config.toml
attention = false
optimizer = "muon"
orthogonalizer = "newton_schulz_5"
Rows from block 2 of a small model that predicts nearness at each pixel, named by matrix and row number. Rows with one number belong to one channel. Each number is 128 + 24 x the weight over its row's rms, rounded and kept within 0 to 255. All counts start at 0.
After each channel's rows are labels from the 100 images, of 14848, where the channel reaches its highest value: "strongest on" is what is common among them. Only what is clearly more common there than usual is listed. The data: rendered rooms with furniture.
# convs1: 3x3 conv (model.enc.2.0.convs.1.weight, 144x144x3x3, each kernel summed), inputs 0-143
# convs2: expand pointwise conv (model.enc.2.0.convs.2.weight, 288x144x1x1, transposed), outputs 0-143

convs1.79 [146 130 131 173 127  95 129  79 187 128 140 118 118  84 136 141 130  87 136 153 119 128 140  87 135 141 126  94 108 136 107 129 139 113 112 153 116 128  95 102  87 156 105  94  64 136 124 127 129 103 160 129 105 118  87 106 127 118 123 126 112 114 130 120 129 106  71 131 117 149 121 150 103 119 149 122  96 125 118 103 128 148 134 124 115 110  95  84 111 148 123 108 129 140 103  99 118 166 137 103 160 104 154  90 168 130 134 120 151 149 179 141 150  98 129 175 103 143 164 172 122 117 113 103  95 142  92 165 146 161 115 146  97 114 195 137 150 150 129 121 139 117 103 123]
convs2.79 [166 106 144 150 139 129 148 157 138 110 149 128 122 169 129 172 156 153 142 144 135 104 112 105 161 101 139 124 152 140  82 103 130 140 117 104  97 142 168 112 107 159  81 160 106  91 134 103 105 114  70 156 143 161 119 113 150 155 133 136 113 100  89 140 115 149 117  98 126 122 112  93 135 227 131 135 137 131 124 110 114  99 119 145 103 115  85 129 166  95  82 149 141 154 106 165 142 113 148 113 104 104 175 147 147 130 124 118 176  89 102 137 162 115 122 145 148 117 131 113  75 106 116 155 143 110 122 119 149 123 135  99 135 130 128 123 117 126 117  77 147 115 129 197]
strongest on: umbrella; lamp; count: four; barrel

convs1.136 [166  92 165 127 132  96  75 132  86 112 134 140  83 143 158 104 141 149 122  98  80 131 164 125 109 115 108 165  79 108 162 156 126  99 100 144 121  95 113 127 143 122  89 114 118 123 120 135 125 140 130 120 116  67 112 120 100  63 131 130 133 112 129  95 144 103 116 141 100 110 154 130  99 120  94 116 115 115 134 139 161 182 113 109 121 109 146 118 122  95 151 116 147 122 127 116  90 155 102 127 110 101 108  85  70  99 102  98 131 121 194 111 158 107  82 121 109 131 113 167 119 142 136 120 132 143 142 114 133 127 131  94  95 138 120 141 121 109 148 115 134 134 135 146]
convs2.136 [148 239  98 147 120 105 129  82 127 128 130 117 131 116  90 142  99 130 135 115 200 121 131  98 130 130 128 163 130 126 117 129 131 121 130 127 160 147 120 127 120 109 123 182 137 170 102 129  91 132 113  99 142 198 111 111 141 137 104 136 120 135 119 113 145 166  99 114 141  83 151 132 135 173 146 126 111 124 117  98 140 140 124  92 137 118 119 118 134 144 120 142 117 117 132 103 133  83 114 158 116 110 102  99 139 178 131 133 143 131 119 158 130 122 119 122 124 103  82 197 134 113 169 135  83 110  81 152  97 115 138 106 144 122 146 157 136 187 141 130 124 110 106 169]
strongest on: umbrella; largest object: umbrella; count: four; lamp

convs1.10 [141 137  73 123 126 133 136 111 134 151  93 118 131 117 129 130 130 152 116  84 110 173 108 144 131 102 110 175 132 147 107 112 127 123 106  94 118  94  89 116 116 137  89 106 119 114 123 104 120  96 133 168 105 106 136 113 116  99 115 129 117  82 115  63 109  99  96 112 104 139 133 127 156  94 105  98 130 144  94 135 143 144 118 150 165 129 149 123 126 151 147 104 131 182 108 138 111 157 119 140 137 102 163  83 110  98 135 141 131 111  86 127 120 143  99 105 115 117 154 114 137 151 119 115 146 136 102 101  93 135 115 130  78 169 141 140 132 151 110  87  55 138 170  84]
convs2.10 [248 116 142 121 119 129 110 186 119 111 172 143 118 117 142 154  85 155  97  80 165 155 128 108 136 178 117 134 134 117 126 123 152 139  86 173 159  91 120 157 103 136 127 147 121  86 133 167 121 146 123 133 142 109 104 123 123 117 114 145 130 117 114 110  99  97 159 149 153 133 153 148 123  84 160  99 145 126 125 120 121 138 167 121 117 129 121 101 127 154 145 106 118  92 131 132 131 161 165 137 106 107 166  98  67 128 184 133 120  94 121 127 103 116 125 141 140 137 151 124 150 148 105 157 105 157 101  97 113 110 124 136 156 131 111 174 107 117 117 145 125 121 104  69]
strongest on: flower; largest object: flower

convs1.40 [121 166  92 136 126 131 132 132 178 143 143 122 140 126  97 124 108 101 131 156 128 123 129 131 142 106  98 140 100 125 117 135 153 134 144 165 126 116  95 133  88 171  97  63 102 113 126 147 107 122 192 149 112 157 105 172 160 110 115 148 138 111  94 105 108 121  76 109 107 140 135 162 128 135 113  93  94 112  86 136 173 143 131 121 126 132 106 132 139 124 125  90  92 105 107 126 107 108 118 140 118  76 132 137 125 136 120 127 154 115 106 134  97  77 152 123  96 108 119 144 128 107 152 123  65 139 121 131 179 117 159 117  79 100 150 140 128 104  96 109 151 104 108 152]
convs2.40 [128 101 105 174 111 102 125 173 135 154 134 138 122 158 126 122 118 151 160 115 138 159 125 141 102 163 119 147 124 160 170 154 121  75 119 119  91 155 130 159 130 139  98 133  76 120 115 157 101 110 120 126 143 139 130 124 122 142 157 155 155  93 178 122 174 162 127 145 145 159 133 105 155 122 143 122 114 120 129 144 138 119 131 137 141 137 126 118 141 129 146 160 162 128  90 100  92 121 152 154 143 126 129 111 136 149 138 137 128 126 179 140 137 148 136 178 103 178 142 103 110 110 117 137 162 167 124 125 162 163 164  74 110 137 121 102 176 136 109 148 126 157 145 117]
strongest on: umbrella

convs1.17 [101 129 133 138 118 125 112 113 117 115 180 126  93 127 124 111 102 146 207  99 136 143 143 131  55 133 121 136 115  67 124  99 152 131 142 162 148 105  98 134 119 120 115 148 110  83 177 158 122  82  94 146 113 147 104 121 111 129 122 131 142 153 131 139  89  98 159 132 147 195 133 124 106  91  93 117 108 101 164 112 114 134 127 154 101 166 126 120 159  84 128 153 124 150 145 125 133 108 117 119 106 111 103 103 111  92 145 148 115 144 132 125 104 112 147 167 137 150 109 111 120 127 105 137 156  99 144 135 106 124 102 172  90 142 133 152 139 127 136 120 172 112 115 150]
convs2.17 [117 150 105 135 119 115  96 127 114 129 124 173 126 121  83 128 134 124 113 115 138 143 123 111 131 145 134 119 114 149 155 147 136 146 197 113 147 132  88 172 102  70 114 108 148  98 131  75 148 108 138  84 106 130 133 136 168 163 135 112 159 151 136 121 138 124 114 117 120  82  92 147 143 160 133 132 114  78 143 132 125 104 165  94 138 145 139 125 124 123 134 133 126 129 121 106 139 138 142 159 103 142 119 184 136 125 137 140  98 110 128 114 145 139 141 110 132 131 104 147 125 138 138  93 136 114 141 159 133 149 112 120 133  96 109 137 125  89 174 134 145 122  88 161]
strongest on: arch; largest object: arch

convs1.49 [114 121 145 164 174 122 117  84 112  99 106 147 130 155 121  92 142  98 136 139 146 116  97 144 132 162 155 149 114 137 163 107 146 143 109 148 126 179 142 145 112 154 146 156 142 114 110 143 156 135 109 107 150 107  99 128 136 133 138  96 150 131 104 133 114 150 190 148 132 126 146 127 131 105  94 134 159 143 139 142 164 176 149 126 134 169 119 123 127 110 123 137 161 121  97 115 128 175  98 164 129 119 140 128  99 139 119 186 139 133 225 137 128 132 116 112 129 139 124 197 105 145 150 148 120 162 148 148  82 138 108  86 128 114 154 155 142 122 130 151 147 119 129 150]
convs2.49 [125 124 163 148  78 128 137  64 102 136 126 122 136 179  77 163 144  72 111 166 145 200 143  88 140 127 122 124 161 138 108 133 101 140  99 111 154 145 111 119 114 112 122 176 140 119 120 114 127 121 109 122 123 130 121 154 148 127 142  95 115 124 121 128 131 160 166 100 139 124 128 108 112 174 106  95 140 130 138 118 143 121 127 140 126 128 126 116 109 153 116  83 171 126 122 108 137 132 120 149 155 104 116 144  97  94 118 145 111 122 115 116 166  94 146 139  99 117  91 181 128 111 135  98 123 119 144 131 122  73 155 130 110 103 150 109 128 139 118 121 142 176  99 166]
strongest on: umbrella; lamp; largest object: lamp; largest object: umbrella

convs1.121 [114 194 115 142 139 129 143 159 128 176 154 135 136 102 107  95 138 134 129  98 136 127 147 110 152 118 126 100 107 108 102  99 131 136 141 129 114 100 120  88 134 164 121  86 160 136  88 150 109 119 126 101 123 142 109 120  54 115 157 131 134 107 122  81 171 110 131 122 163 175 151 114 153 117 131  94 148 154 133 141 159 134 130 161 103 121 145 159 157 117 133 127 141 141 123 107 107 141 135 145  74 128 108 113 114 114  93  85 111  83  92 108 113 154 128 136 139 124  99 143 100 173 135 192 100 127 106 111 139 111 168 108 118 140 105 167 132 122 121 117  89 161 131 110]
convs2.121 [177 127 158 136 134 101 147 157 124 116 120 120 113 111  97 123 134 124 112  97 148 101 154 137 114 144 112 118 188 152 129 141  97 139 151 145 156 107 154 109 107 133  80 108 113 118 179 112 143 146 117 134 105 115 146 119 118 117 195 137  84 185  97 144 130 136 156 138 132 145 114 116 132 107  90  83 153 111 131 109 157 114 162 143 123 139 103 137 171 117  99 141 148 107  64 146 183 129 107 110 145 116 120 133 103 155 137 100 136 129 169 151 157 180 118 164 109  52 124 118 155 176 148 137 145 133 113 130 118 116 110 146  93 130 155 156 141 100 124 158 111 148  96 128]
strongest on: flower

convs1.30 [116 126 147 112 157 172 103 132 150 151 127 102 166 111 135 106 157 103 130 129 133 142 113 130 104 133  56 123 146 109 123 132 111 126 146 187 149 104 127 131 131 148  87 117 163 150 164 114 153 138 115 137 135 137 151 112 144  97 114 138 127 168 136  81 162 136 136 128 126 124 174 127 166  93  93 114 125 124 126 125 108 110 120 100 132 131 144 132 139 147 142 146 101 125 124 127 107  78 129  80 105 137  80 174 103 128 156 156 127  88 128 107 162 164 110 121  92 170 101 164 140 136 106 156 146 179 127 100 131 115 121 140 125 167 171 138 130  56 131 119 110 124 137 123]
convs2.30 [154 142 121 113 161 119 129 126 110 103 145 153 134 138 154 107 108 153 135 126  92  97 113 104 115 113 112 131  81 129 169 148 124 115 133 127 115 151 139 188 113 116  96 111 150 143 102  94  81 115 139 154 131 140 141 124 140 150 160 145 113  85  91 153 132 163 120 130 127 106 158 148 115 158 129 167  67 129 121 150 113 118 142 146 106 144 139 111 103 150 152 114 135 125 115 159 129 128 137  79 112 129 123 117 181 152 132 145 138 137 140  91 157  96 111  83 119 189 129 141 162 118 130 129 161 152 127 127 134 180 147 154 116  65 153 135 157  87 154 104 168 111 177 131]
strongest on: count: zero

convs1.60 [127 140 131 115 118 144 135 114 129 135 126 143 139  87 140 101 159 103 120  80 163 119 129 101 159 121 138 148  60 140 104  93 141 133 118 137 118 110 165 112  86 156 140 119 106  98 158 134 144 135 131 103 152  90 112 117 121 110 135 140 112 134 164  91 106 115 114 144 140 127 147 135 164 182 147 117 127 140 139  91 134 132 149 172 125 145 135 110 138 141 112 112 122 116 121 120 116 132 122 116 145 122  79 133 139 106 123 152 140 111 125 123 147  98 109 148  92  69 173 176 158 136 157 110  81 122 135 125 162 134 167 139  98  90 227 125 121 140 136 134 103 162  99 126]
convs2.60 [155  49 146 141 111  89 157 132 126 131 159 141 103  78 132 164 176 129 142 134 117 154 121 132 130 140 134 109 136 110 142 139 151 137 126 114 115 127 123  97 137 157 138 169  99 130 130 141 119 147 168 110  96 132 142 116 163 104 158 128 143 131 111 135 129 111 152 103 138 166 129 116 145  70  96 147 139 130 130 134 128 132 174 107 131 113  99 157 164 100 142 116 125 147 128 114 133 116 114 140 135 114 163 130 170 141 136 117 127 131 149 126 119 112 171 131 123 128 112 121 105 164 148 135 160 116 171 165 166  86 170 117 148 136 139  52 126  84 139 112 148  94 110 146]
strongest on: barrel; largest object: barrel

convs1.21 [103 112 143 162 148  92 130 101 106 136  91 121 125 111 109  91  86 105 157 134 106 124 108 174 102 138 108 127 102  99 127 100 101 127  97 160 114  91 114 121 147 140  45 110 116  94 144 143 122 124 133 161 116  89 123 116 125 148 106 130  94 124 104 117  98 118 158 104 129 140 136  89  96 149  93 110 112 117 120  93 152 129  89 167 140 156 120 148  89 112 120 122 109  74 123 148 104 150  98 124 156  92 114 123 138 108 102 134 131  97 151 146 109 112  78  97  96 116 120 193 129 115 133 102 128  96 140 134  95 124 143 117 101 160 161 126 112 129 138 118 115 119 108 159]
convs2.21 [147 100 100 208  77 109 126 149 150 126 161 120 111 101 138  98 143 100 114 177  93 153 115 135 130 150 124 122 107 127 130 147 135 135  99 152 146  88 137 151 107  92 154 139 138 125 139 137 134 144 112 113 130 126 129 123  93  93  96 137 145 121 113 144 168 110 144 139 144 162 117 137 159 143 115 103 116 111 132  90 161 136 102 194 120 176 108 109 109 158 150 127 138 119 106  67 123 127 119 164 100 142 151 127 117 107 139 127 130 103 151 132 141 120 139 115 126 122  71 156 128 132 106 131  96 138 124 105 124 128 170 124 147 130 139 114 159  98 137 139 110 157 103 110]
strongest on: barrel; largest object: barrel

convs1.143 [128 133 164 167 126 112 105 118 131 115 100 130  90 170 108 135 106 145 140 133 139 116 111 152 109 104 112 135 116 129 145 121 159 105 101 136 145 142 120 176 121 119 125 134 138 149 108 176 123 102 181 135 111 137 127 155 152 167  95 132 104 126 132 142  96 154 120 109 111 152 118 102 100 172  92 123  90 156 162 106 111 120 115 134 109 145 129 126 163  90 129 146  76 155 120 154 121 129 125 117 159 100 137 103 131 162 164 118 152  90 124 153 115 141 101 137 167 142 149 154 112 140 120 116 129 106 139  82 171 152  93 121 116 194 206 138 162 118 118 147 101 148 160 122]
convs2.143 [171 133 104 140 112 134 118 111 112 110 181 162 121 111 170  90 110  66 102 112 120 147 126 134 132 135  94 128 126 123 136 103  97 108 140 135 102  99 130 151 138 148 136 128 130 167 132 128 159 115 144 121 128 134 101 141  98 171 117 189 124 128 135 165  97 117 159 133 122 135 166 104  81 138 132 170 124 164 119 118 168  70 156 168 106 146 157 128 134 136 115 150  49 152 138 130 110 136 173 158 124 123 131 127 138 143 132 109 126  96 139  82 124 155  85 124  98 137  68 142 119 185 161 119 105 103  92 161 148 132 150 166 137 142 119  94 106 111 146 109 130  97 116  88]
strongest on: trophy; largest object: trophy

convs1.93 [120 127 141 136 115 149 160 129  99 113 162 124  71 101 116 157 106 153 116 196 116  94  78 126 103 111 139  77 123 104 146 108 109 123 145 112 149 120 129 172 116 159 164 134 156  89 144 133 120 137 127 117 119 137 164 110 155 148 125 104 139 120 166 165 148 134 165 154 126 139 100 175 108 117 152  91 120  81 138 135 122 124 184  81 139  89 113 148 144 102 119 148 100 121 105 133 154 121 135 113 100 133 114 171 135 112 135 110 160 144 132 131 120 132  95 116  94 127 130 134 132 150 115 147 139 129 141  84 141 126 114 131 145  96  57 167 107 111 133 123 160 144 106 148]
convs2.93 [ 88 129 149 150 121 122 115 117 145 115 123 138  88 116 109 115 132 141 112 114 124 154 167 118 126  79 122 126 131 150 157  89  99 155 105 141 126 132  96 131 150 119 134 105 159 124 132 107 144 133  85  94  99 158 100 143  94 115 102  91 125 137 129 111 126 115  88 150  79 131 143 106 163 129 110 184 109 156 126 129 110 168 116 166 168 145 123 104 142 113 142 125 105 122 134  91 132 124 121 141 121 164 140 155  75 129 113 142  97 135 166 151 143 107 146 116 109 107 129 126  85 111 152 123 147 124  95 182 101 131 138 108 104 168 178 131 137 145 121 116 137 177 174 136]
strongest on: white walls

convs1.118 [121 138 188 122 142  74 122 136 144 124 118 131 160 102 123 140  98 103 136 159  86 122 125 132 115 126 177 109 135 132 138  89  97 126 136  80 123  98  96 146 172 156 122 124 134 112  80 121 158 129 143 136 117 117 123 101 129 130 109 124 135 119 113 124 102 111 125  98 153 159 116 109 128 148 122 120 113 139 113 126 127 111 133 150 113 132 134 144  65 150 188 125 102 140 114 118 114 131 117 133 139 118 154 155 137 133  74  94 115 135 185 166 115 131 101 142 108 127  92 170 120 110 129  60 104 145 106 138 136 137 156 104  86  71 179 116 119 113 114  80 130 119 134 159]
convs2.118 [106 133 134 122 151  89 126 142 136 179 120 127 125  96  90 118 149 150 136 110 127 143 126  97 164 176 125  99 150 101 151 122 113  91 148 141 154 126 144 127 162 122 179 143  71 121  98 157 104 128 156 163 141 148 120 111 111 102  98  76 173 185 146 120  94 133  91 124 144 154 121 129  90 160 128 124 154 178 127 156 139 143 153  89 118 132 134 136 125 139  91  92 159 124 118 151 116 151 137 114 100 158 142  91 115 109 120 122 142 153 137 151 136 138 143 158 106 113 113 132 126 106 141 158 154 147 146 114 155 110 159 104 120 140 112 109 127 114 169 146 130 116  97 117]
strongest on: count: four

convs1.51 [128 126 116 148 120 170 135 132 143 139 122 110 117 107  97  98 128 136 112 134 116 166 131 126 143 149 122 126  54  83 141 148 131 118 115  98 155 111 121 124 151 155 108 124 110 139 133 141 115 110 114  98  84 109 166 127 108 127 113 120 103 103 138  90 105  84 148 190 112 120 177 115 167  95 118 101  73  87 142 124 145 148 125 111 167 158 146 113 127  72 114 107 103 116 119 112 112 177 156  94 134 107 106 145  73  91 108 134 101 138 127  93 102 112  96 121  92 137  85 123 105 141 128 123  83 127 130 108 112 117 167  98 113 136 119 138 101 132 121 116 147 154 127 143]
convs2.51 [ 85  81 131 142 102  69 143 129 142  68 112 116 153  96 120 141 189 133 133 157 106 108 139 111 136 113 138 155 145 147 147 151  89 138 125  74 133  86 142 152  86 136 175 128 129 147 127 107 119 135 136 168 145 148 115 146 126 140  62 118  96 158 120 120 135 138  98 124 122 165 126 143 140 112 106 154 127 144 132 103 139 152 183 121 134  95 210 138 133 101 141 103 109 158 119 145 141 119 145 139 147 106 121 111 120 141  81 130 118 157 123 185 142  91 148 119  95 124 101 154 116 170 180 116 118  92 110 128 130 132 150 127  94 164 132 154 136 103 169 134 144 111 146 161]
strongest on: lamp

convs1.7 [140 147 139 107 120 131 116 104 160 132 115 125 119 109 160 146 114  68 131  83 120  96 146 129 142 130 120 102 115 101 154  93 162 120  80 128 143 135 154 120 115 174 117 116  69 134 163 118 106 112 145 139 140 119  99 106 152  96 152 110 138 133 115 123 113 126 152 119  93 130 124 157 186 143 126  88  93 107 103 107 100 136 128 166 132  92 110 100 101 119 144  91 102 179  92 108 114  94  96 119 137 100 155 124 146 118 104 138 167 109 120 105 108 105 123 108 105 151 177 143 128  99 113 130 123 107 160 125 143 151 118 104 102  63 156 153 156  99 127 125 147  96 149 142]
convs2.7 [158 101 137 122 141 144 113 168 132 133 142 163 134 146 112 161  95 172 151  96 148  88 180 115 132 122  87 119 134 128  94 121 111  93 127 151 128 105 173 110 110 173 118 145 118 133 135 124 134 132 127 156 114 143 109 130 113 138 103 113 106 124 153 121 117 122  76 135 130 155 129 119 128 210  99 118 128 116 133 129 159 115 140 110 144 154 151  96 177 123 137 115 138 145 112 128 117 153 118 112 111 163 128  92 173 123  86 119 115 136 153 107  97 107 122 169 136 115 132 111 129 109 151 147 171 105 123 132 113 136 133 118 120 157 121 134 146 115 178 105 129 105 114 124]
strongest on: arch; count: four; table; largest object: arch

convs1.92 [ 94 135 150 112 146 119 107 144 140  96 166 103 151 113 109 142  87 128 114 191 109 129 121 181 159 110 159 111 131 108 127 108 111 126 159 142 101 166 121 143 129 152 136 130 132 149 138 152 119 108 177 161 143 176 114 116 125 174 146 150 128  84  94 128 105 162 139 121 119 152 115 190  95 179 147 146 153 155 164 144 106 115 131 124 100 136 123 120 120 121 146 159 140  99 115 147 170  95 142 124 129 117 156 102 175 141 128  92 181 142 142 161 139  96 146 152 135 148 107 122 150 137 162  98 158 130 104 144  95 123 133 133 137  95 142  96 120 111 129 116 165 133 116 106]
convs2.92 [160 132 121 108 168 121 151 183 121 136 132 108 117 144 147 132 154 146 188 129 122 190 135  95 127  91  96 127 141  92 131  90 127 112 121 149 113 142 175 136 105  96 109 139 140 131 118 142 127 123 159 170  93 124  66 129  94 142 161 169 101 125 127 110 135  90 182  69  84 154 125 121 139 146 137 106 142 147 137 127  95 139 137 136 115  99 137 138  94 125 155 138 156 167 132 155 131  87 161 107 129 159 112 121 116 136 164 100 136 133 125 124 137 127 171 136 127 120 123 160 127 172 160 144 160  95 176 142 156 140 117 104 109 140 152 128 177 169 119 140 135 122 136 146]
strongest on: largest object: sofa

convs1.50 [107 130 152  96 139 100 117  96 136 118 185 111 152 181 125 133 121 163 117 171  86 186 109 126 140 139 167  85 130 112 139 114 185  75 163  68 118 103 112 115 120 159 130 127 141 137 137 168 112 121 105 145 102 148  91 102 131 155 115 135 136 127 162 119 163 141 153 126 117 140 146 110 133  92  98 160  85 112 159 160 131 108 112 151 128 147 115 145 174 127 139 137 132 114 107 136 102 123 161 122 121 121 165 108 177 141 123 135 104 127 176 107 109 141 115 145 118 128 127 143  96 128 111 149 113 131 128  94  92 140 163 109 118 165 172 128 134 109 103 117 119 132 145 118]
convs2.50 [131 110 136 107 141  88 122 117 112 135 148 151 117 153 139 122 151 108 113 102 137 136 128 117 167 145 124 133 117 125 107 115 131 124 126 110 129 148 137 154 118 107 132 163 151 130 126  86 101 108 117 109 156  91 136 126 168 136 143 120 135 164 129 114 126 114 116 159 131 151 167 130  81 121 115 129 181 157 128  74 121  81 109 143  96 150 131 135 113 119 139 144 159 127 128 138 130 153 143 124  90 140 124  99 100  76 161 149  94 103 160 134 161 126 108 126 156 116 167 185 121 137 175 104 122 159 169 166 106 108 130 126 110 107 119  78 148 143 126 143 131 129  89 164]
strongest on: count: four; trophy; lamp